Weights of a small multi-label image tagger: norm layernorm, trained on rendered made-up planets.
Rows from block 5 of a small multi-label image tagger, named by matrix and row number. Rows with one number belong to one neuron. Each number is 128 + 24 x the weight over its row's rms, rounded and kept within 0 to 255. All counts start at 0. Numbers have three digits each.
After each neuron's rows are labels from the 100 images, of 14848, where the neuron reaches its highest value: "responds to" is what is common among them. Only what is clearly more common there than usual is listed. The data: rendered made-up planets.
# fc1: MLP up (model.blocks.5.mlp.fc1.weight, 1536x256), inputs 0-255
# fc2: MLP down (model.blocks.5.mlp.fc2.weight, 256x1536, transposed), outputs 0-255

fc1.325:143118128156112116136131086109127137156165155155090155147147081104118114118131142126143130111164098065098118159118103143124113128106175148149119163066132111120091122136093106130093114128102127168171119101107130155111095137129136124159134137108143101146157075128123129143147124125173108126156139122139107112170110120139110110119096131148123155163139134191144117122121131077126139132104094135141113130117133142151104123139101132083104124146079115124142128133107129051129125082129122122124128088143129154154130133165133142136138118096158147150180121172154104118156124156089141136122119137167127153159143148135102128128130098143132114101109158121171082100149126151135080123149104149152143111035131137111120152167155136157146116147132083069147118148141135116118159122100154
fc2.325:098124130139127137106168098154115134105143165117148107104140128125113140096128126153157132131078156156156097156125139102141142140112130110132137147174107152123102109151109155138159086151085154164127113147180127140131122119128072093108092116128135148140122134144107101113065162110165134153105183115094097154121112112127132083138109075118071124102122119105106147116103122134128127108136122119119095108133140120130114136122163134133118123154151150121129110125136139153130094137122144115135131129110109136110135116103115094104103140148129064134121119079111149125214130082127121152144125124119087171121171127146113132063132153112130116129184112112101062143138102120103144121126125110118078156053106123123106130153130126133151079127088157118126150110116117125131111112072149
responds to: lava world; half lit

fc1.282:153150135134100170175144100136154153110147112202129145143144107125164111147094132086139176138147110109084130125135130154114160163079114175155135149127153110135056134134117106173112122128087183149151123150138112131094107171126115136133118113121122092082115107125140127116142124144120070122137148132113080129110125117154148127138130105147114133150089136118166107134124174173117143162106102129127145136153124117154115146114108124120105143176138125113147138108152147133118123162132116135156128144151135137142078187142102113128128096129134075136150143140110106127176162121144116120119112143148030119086121146091116069136134143123119136088162134138101132102136111129103102124087097125109133117139136131110104098134124122155058133121133109132127127131114151126147141150116170
fc2.282:151122159118095111112104144133107144137163140062127133162138144116138119098141116135120118119088139163160146149147125097148112091163128131129100089144132150108119092103151124108142108132167099079128159131130105125122108107090133126130102128127134143114116132108125142168150123162127141150108138153106149142112170099133139100155123135128102144122155110121095105157124088114150100107137130132145091131161127141094110074137134141121124106153135080129136085085107072117105109095122154132151127097095119152086142108129161112160118113106157130087118130154196118139132119138143119156112162091149160103141111096091130127127131091103131111137046161104140101107138102135135139171120147112141092070078146165136164162127114164141109164113173134124108149116121072122126105108096166
responds to: lava world; crescent; glowing rim; moons: zero

fc1.234:130140101094150110099160055127139132109123167102135121121092131149119140129126113135102126133132134118113151080155151141118147146167113129137118136148093151145115099092121130132134090134126088146143136130116115152121167111142135158123129149145115141118132176093128139118086093115104185123139130111101134089120118155120157151142095103099145071145103096143134122156161165132135146120129120098160116164066136151118131160160117169126126111135118132088113101136094109153156126123125123104126108113128174160113118193119130119148172132133110105084121089129139087165211114120124134145135146123127115088174132100166119083153127122121132144116131162140123151166109128146088138123117111128124131146146145123107135114162118148140081207138140085158106090125081154097115119092140135
fc2.234:123124048126109116133083161131121107147128122144137111119145136123130138127122101131129144092141128111113116161130081164133146136076120156124162073109120109122172143151168134109084152123141152175146138153129108097129073146116219057106173129094118162148112133157149130127172115127148071123128141124149123144129094139112119083142163109125173149125139124122117131155127132127126120146133142148163133102094130144129124124113124136128126140133124128139133128116144150123097126121125133147130104110143140102139108155154136143116140120096160137115143161126130087092171149110146127170103145189093114054132136165085145107070151153132125145135111117101108151133143134111144124137147159131156120136158117116120142124097137114136133104117118129141120096120140086127122161124146031
responds to: lava world; gibbous; polar caps

fc1.676:134103127150121135152160160131134161117111112133147168155147172127154131142115127080130170135140151136150177208139102166121144167118182128179098101127138130172055122151122125126128123138092169095123084120110091123131132118101146144146139124118150119128113097139143116136124128139144108121133134115130164160094114085106163117138167098116110120149129160116111128167100118134135093191123146109095090121157112114152146092124105134156128159153110125144143105115157144101149083147144135149148117120128136148113093168167098119078090134117122134155120131089122121133162152118150133127121114123133110103118111121087093139070133147111126118128125127134136056121064125110134067121139139103136110146140062117145131160156109114145127119108146107111126142120142123125128171117096135
fc2.676:151150198127120130153122120150098171156178147104122120123124141132090086101155141130108089111107122165159125137114116114143094133128116150146079176160150091099135104068107118140156144115120148118113121164120122117137109134125073121122078125093118099140108104121118128134144149142150115145148151143096110121117126133176132135122047161130094129132123144130130096144113114155158106095105130151123150126110177135077109132140162163107085109096154121105125134153125084120120139131139110129139145129087132107125138144082147120156093137119144113124113145127128091098162116125126156128126149165139102104149137076157111125211150121116142136124118152188124183090156112131130147137161096116116116113104147128122145121147109112144076176132149132158120131127100125120136127098099092
responds to: lava world; crescent; glowing rim

fc1.105:118148106115190124077165086138143143125140160092118124116148136144119139121145122152124159134094137146104142139107159082129120047180117116117105126114093111130128117132135149112114124122138118144136100107142105160133099126142117144109155130136135088101134140083102120100118120115090151135108138107137165122130090103135155136135113135128106117151097156168135101173174120132104138126106124174150125132126137159159099140112146109150157123136125086137135116122139085066137088126140160087132131153088166116104119137157137138123141161110149085100139153164134127123163166152085115079124127115113090115137131138154136116149118164076116145134145123139127171119111114113126182135076151129105147147146142113183150124147164165105134154147130119124179112061098092093108154111145121
fc2.105:141122136139097158137067139171120137144081115167133115161136163108090115110103112101138131139122155108145151107117126159158116171097138102137127123153155149123144129142130128136138142141114141147126191152090138148104136144147166139120125135127120153134135148168134118134191127108117120082137130156110106126155129161118122061137097139122175147154095102167119130141161165104109108124146154138119085092109125095104151130147135161132086111122107158154141139145150131181109160133102125149146133114122094116118161144122115159105117136135104171121146130108127062084166129048160116143139098163171113126152163124129142149125164125151127147150096145136097131131143140136139122096142129147129136140171053105105128117129116105109120127123149130125123124170183149131163158090138159
responds to: gibbous; polar caps; cloud-covered world

fc1.382:156167114126139119147114152173116124107168098131193145102113133134098130098134122057160113110188124124141134140131093099101161149142130165156114166110135083135106158118110089125115123133107184110165133116081124139121113156187119153151111140129149126124098107128151121129126098090102120150137149121131138109148099153144149112135137136084192133133096083112111112103115186119125169114083121126143120134154158118102110147190155116139089127105143105135132116151082117110094159123133103106177128141115131117084129151145091106122084130153143125143132123143103128141157140139132124158101125125149094124120129119167132136073113110131153111108129122132123088154154148143132099122155130102120151132150123133106137137149134096121073157186150139112147155155157173100139150138116125
fc2.382:155130215160141134124179152106072134142138134118106115128113112132171115116146130153075141205121115123123120140136106125137129141158121156121140125133150114135124118122149153118085104134160086126137121138161133111164094136110171139138140158093116109130134128075097134137129176135165120146107087093135159135115137150129130176149150100142065118116138153128125130130138136133134166160173109119105159126113100120194160135126104117122154129121111097143127121087131112115124114125135131148173131113141120087118124092158123120144115126126139122086165153117194159120188152121129138175109148134124198093132110123071115124095123106131113136124142123116143100120078116111129150133104116138134134102130152150136125120140118116169129140113144094127115111099122090158115093174174135
responds to: lava world; half lit; desert world

fc1.399:107150142152164156122131124114138154114131114147142107118114144175156125149140084133107120110112127141177108087130117151162150153159124096136119136130109141068110140137165157152143145139142130100117137135140059180093164125117152101087139129143130127114120126079123107168106147125122153141150119128125139111149147095134158153155141114129118123130124093170130149133153170094108139177137125124129094125135129144115124142150111160109064092119092124110069091097144156118148115117164137140115095099128125118045101158127157098104165115161101078139146138107140125131196138137157110094120126168167139122146133118136176111143086172116151138104116128100122122121116121150136145148135129146139132145141074164117124140152121156157084135122105125129149098082133145132082115113163124
fc2.399:103125155127136143123121131169130071151116098162131092147145126127102141168118155119125142116156137129105123113150157149094154106110169137120133129156142120159150070106138084121111110110150130204111150145112150091128100157156175176138112084154124126135113119104166137116123074132153146073104137131126176141135132150138119142131132128153125154136115130134100106163120090132156159142077176114097196105102157137128128137089133098186116132129112141127145124154118104120132153110161158163094136141110109116154122121111118117134108142084115110133108137168123103128116161135118131112117123116056124139121158167132149098076182122130127135146089126103126148112159137122133104111151101157084150165141162136117113091138111115130145127154111157108080135151161114118105126146116154
responds to: gibbous; desert world

fc1.741:121146113103121092192110120130111140128172107156163141140108109146114094141116089087137115126107158110123133142112117116112123128136115102174120145082106131159111119123144082117123121106131191104130125123100135161105105131135113130138094130129132136136124138109187116101056138120120103121152149144132135155125143158186192103148135119082156123131120108105175096133141146145114128123154117131128133152128132089100128128133138118102139117134083165091132132165127112131090110121150111131087125130101141171082096149131058147118144120139146135097140119140109117132194179135079128103106130108137118111113130094144126140091104133125143114090122126135126102130134087127136134107126106105114132102138124107119117134139140124108075214138123113132113137131130212108139135159073135
fc2.741:144108106146118115156164124114105144109146121099131127109153121120183113127129127151123137154110114149151098136128057108116128146135124151122100134143133121130102140113088137137104098147078101129134128134147161128128109131103129150150132130066109122124080122126081134153232195128178106144114139155151126126132116123120113209127138174145139103042147123133117135126129141113150155143117121111117124160127189118169103135120144167138145117126089118160129096124129112119130120129186132122167136123132078075133104121114139122131122126142134157116175168121152159140169094144160126138145157129148140073123141112121132084159168134124123126149124156109126106131089119127125126144134146141162106108098127119119127141122105133126130076136133142114141135136151078124102113127150168
responds to: lava world; glowing rim; crescent

fc1.26:177121161102115101125153096133128121110139140162135138119144105128097118130133108121127120137115091115123136168089117130056121142117148154134126174083107126117117161145121123106113096148104135186181109132125130160133087159129160105130117135136133091139151114157118150113141145101160122087154137102132133151164116116128129106106147129116168116114130125178114155100138153114124134133079117134126121153142130150132095116137131141056104146140089113122142106122096126063128120107140099136159153097122120120115134099160107135126099128100169147116155142186133175137172129126099140126127143102169110135120112130125137131141123157124143114109107117108169058082157126133176115132170112102154122117046118112141162118153143130114110128176109075098101148125146125150180143110134157
fc2.26:132118163128129117131165137161110128126144171129131106065168126110116108121153124137132132107098122133148109154149123121117130141088128119150156169158093163129096113127108140123137108129114123129155126143149141123153096123134074085133112087151141139116117114127130149145038169130145156139095166109128117169123131133128132121193162125131092116152119109102109134138100147109121148100125142131111112118149122135117134149149135207120132110136153135130137131146150156127134094111106139108150126092108133125121136155114130090114078114144139079148138122125140138142255136099147119131134145117109106108123154112141148107107158142118135119127149137134119082129125108119106140124131125135114090134105129109105115136145109147165144103109124134105112128101134097122139113119082167
responds to: lava world; half lit

fc1.759:105109028119200153145113143132150134109144135110139136148129152110106151158105108174115142143122123174131124103114135131141096142144172077129144104149101102115133125117137146120172119142132152117119148119133126119132152127143093162139130152119115157139091149111124140107105102114140119131136099111135170110163121141082175112119130138155144099115119116170134117142111085138129055118106103135149086137148107117089149124113124130115130134107130190122130160162134121134139120101132143135109100147143124131137114154133141124120115144159147159113096110094198130162169102129155127119125095175087146147110109148140063131090113123141159134115140098116089170145134134123114175154136183131151108126128170058146149130130166125120119139126114144140114148107153125077112114099106133
fc2.759:101125134143098122155134137136129112148149146119103126128126129106144122113134161146148116186129107127125111116112147125112101168088133118129149140147116122136183125122111121123099138077099140116136080137122144123139102085132099117134161142125141108156185143119130112135097209149117134142115147180128136167064138122124127116159112123126088185098124129125123132145115135128128141086173140133126125154131147125147064117111145126126114139132151133103169142120130142145137095088138113121080134130130156167120111118156115123107150122130139115142133125106060132112203145132170129100159149154141059055114161105153136154145095150143120111135133146167126099127095144109113157106109120127130094126085119142122063136162091121119153078127096137107116109120106103153100159118105134
responds to: cratered rock; rings; full

fc1.93:139139123116100191149131099167110133157139102141137082119119149142125125145112121125098091110132096112136112124125087111125122118073126106081206151111104139138112185097162148129112116112102147149120119157126120128102109138128098087127093103107151143117159128127137122155104130147125142174148146166090102165140135071126136139141155133150147132162157132112085144178069148121119147128141121104166125141142109116135079123091132144114114112148101140118135164129127158132154085124131155107137148093168135123156103137150123098115114078096128093152110127100131127168155129081126157114133131164128112159097150120133089148141125121113155114116129106147114114085120069112093157118104149119151133158130139203122111176099100138139129098147134132179102087118136127116140139123114137
fc2.93:141126155126094123090117138127127121129112140134141148115085115112128130119107128146100111063120149110087144108157174146110136141130152172118099116122143126136180110103130113109130145155107140092146128147147073130116117123128178122138130143114137145111066110108152120128155110129103099089130125119127132118100161136108140090145146129097136090079100096121117109153158097124124136103152138127097121130116141147118179128131160142126146122119148126121122103080142142096108164107098103145118136121097155141154172139169121154125118127155109138167145140164174140121051107121129131096156133089137101059115145111154144061171169127156135118121067132093124118135156102150127143114133143145129094095123115117125164131101107134160160140159181105105146155129086096144073103130124120
responds to: gibbous; moons: zero; polar caps; banded gas giant

fc1.191:146123166132077138137118072133117142092098136150088146115194139117102135123180117151118116119105104092088137094135125087139129094130094083103121125127158147135132112140151118081117149146125121158114101107124143123104128073189174145164089134135100132195137124120116145104078100125125166113154119079127130146119140083133134092140094149146160144140146093146161163082124137117101159101068183162099109122155106090121103144158121173128093150144146115138155079109123131108172110107144108153122118134151135158142146137141174121115110112124172124120132155120155126156155150120120137137132119112132107173110127136106097138136128117124167128130121157148134097125126148107135110137166178122128114148091126121143121123163128167131133158117134127094133107125112128117109138095118153
fc2.191:088129138124128145127093134153150133099127137110125073103109140129123124136133113148130117135086131132155133113142113149126128142098107121116135069145116127065136129149120161144111158130118110132145155098146138115130092131095124130118150116125134137105130117150127112139135154052107108138091103119153123128159113113173158178120160136120151150082164129108123115144177107161109086154173136063103120138095115112133137131158128115138085114106114126150129135115149140181128176132135127112101122145142119140119113126152120156114082131135112128144137115123157108119099127114127103133156151117156165067147145134100136162185121149160096159127220135078136164154131136109112168124126166162133164107185140147141147163090134101145162105133112106136144113115135092135122140127190101
responds to: cratered rock; crescent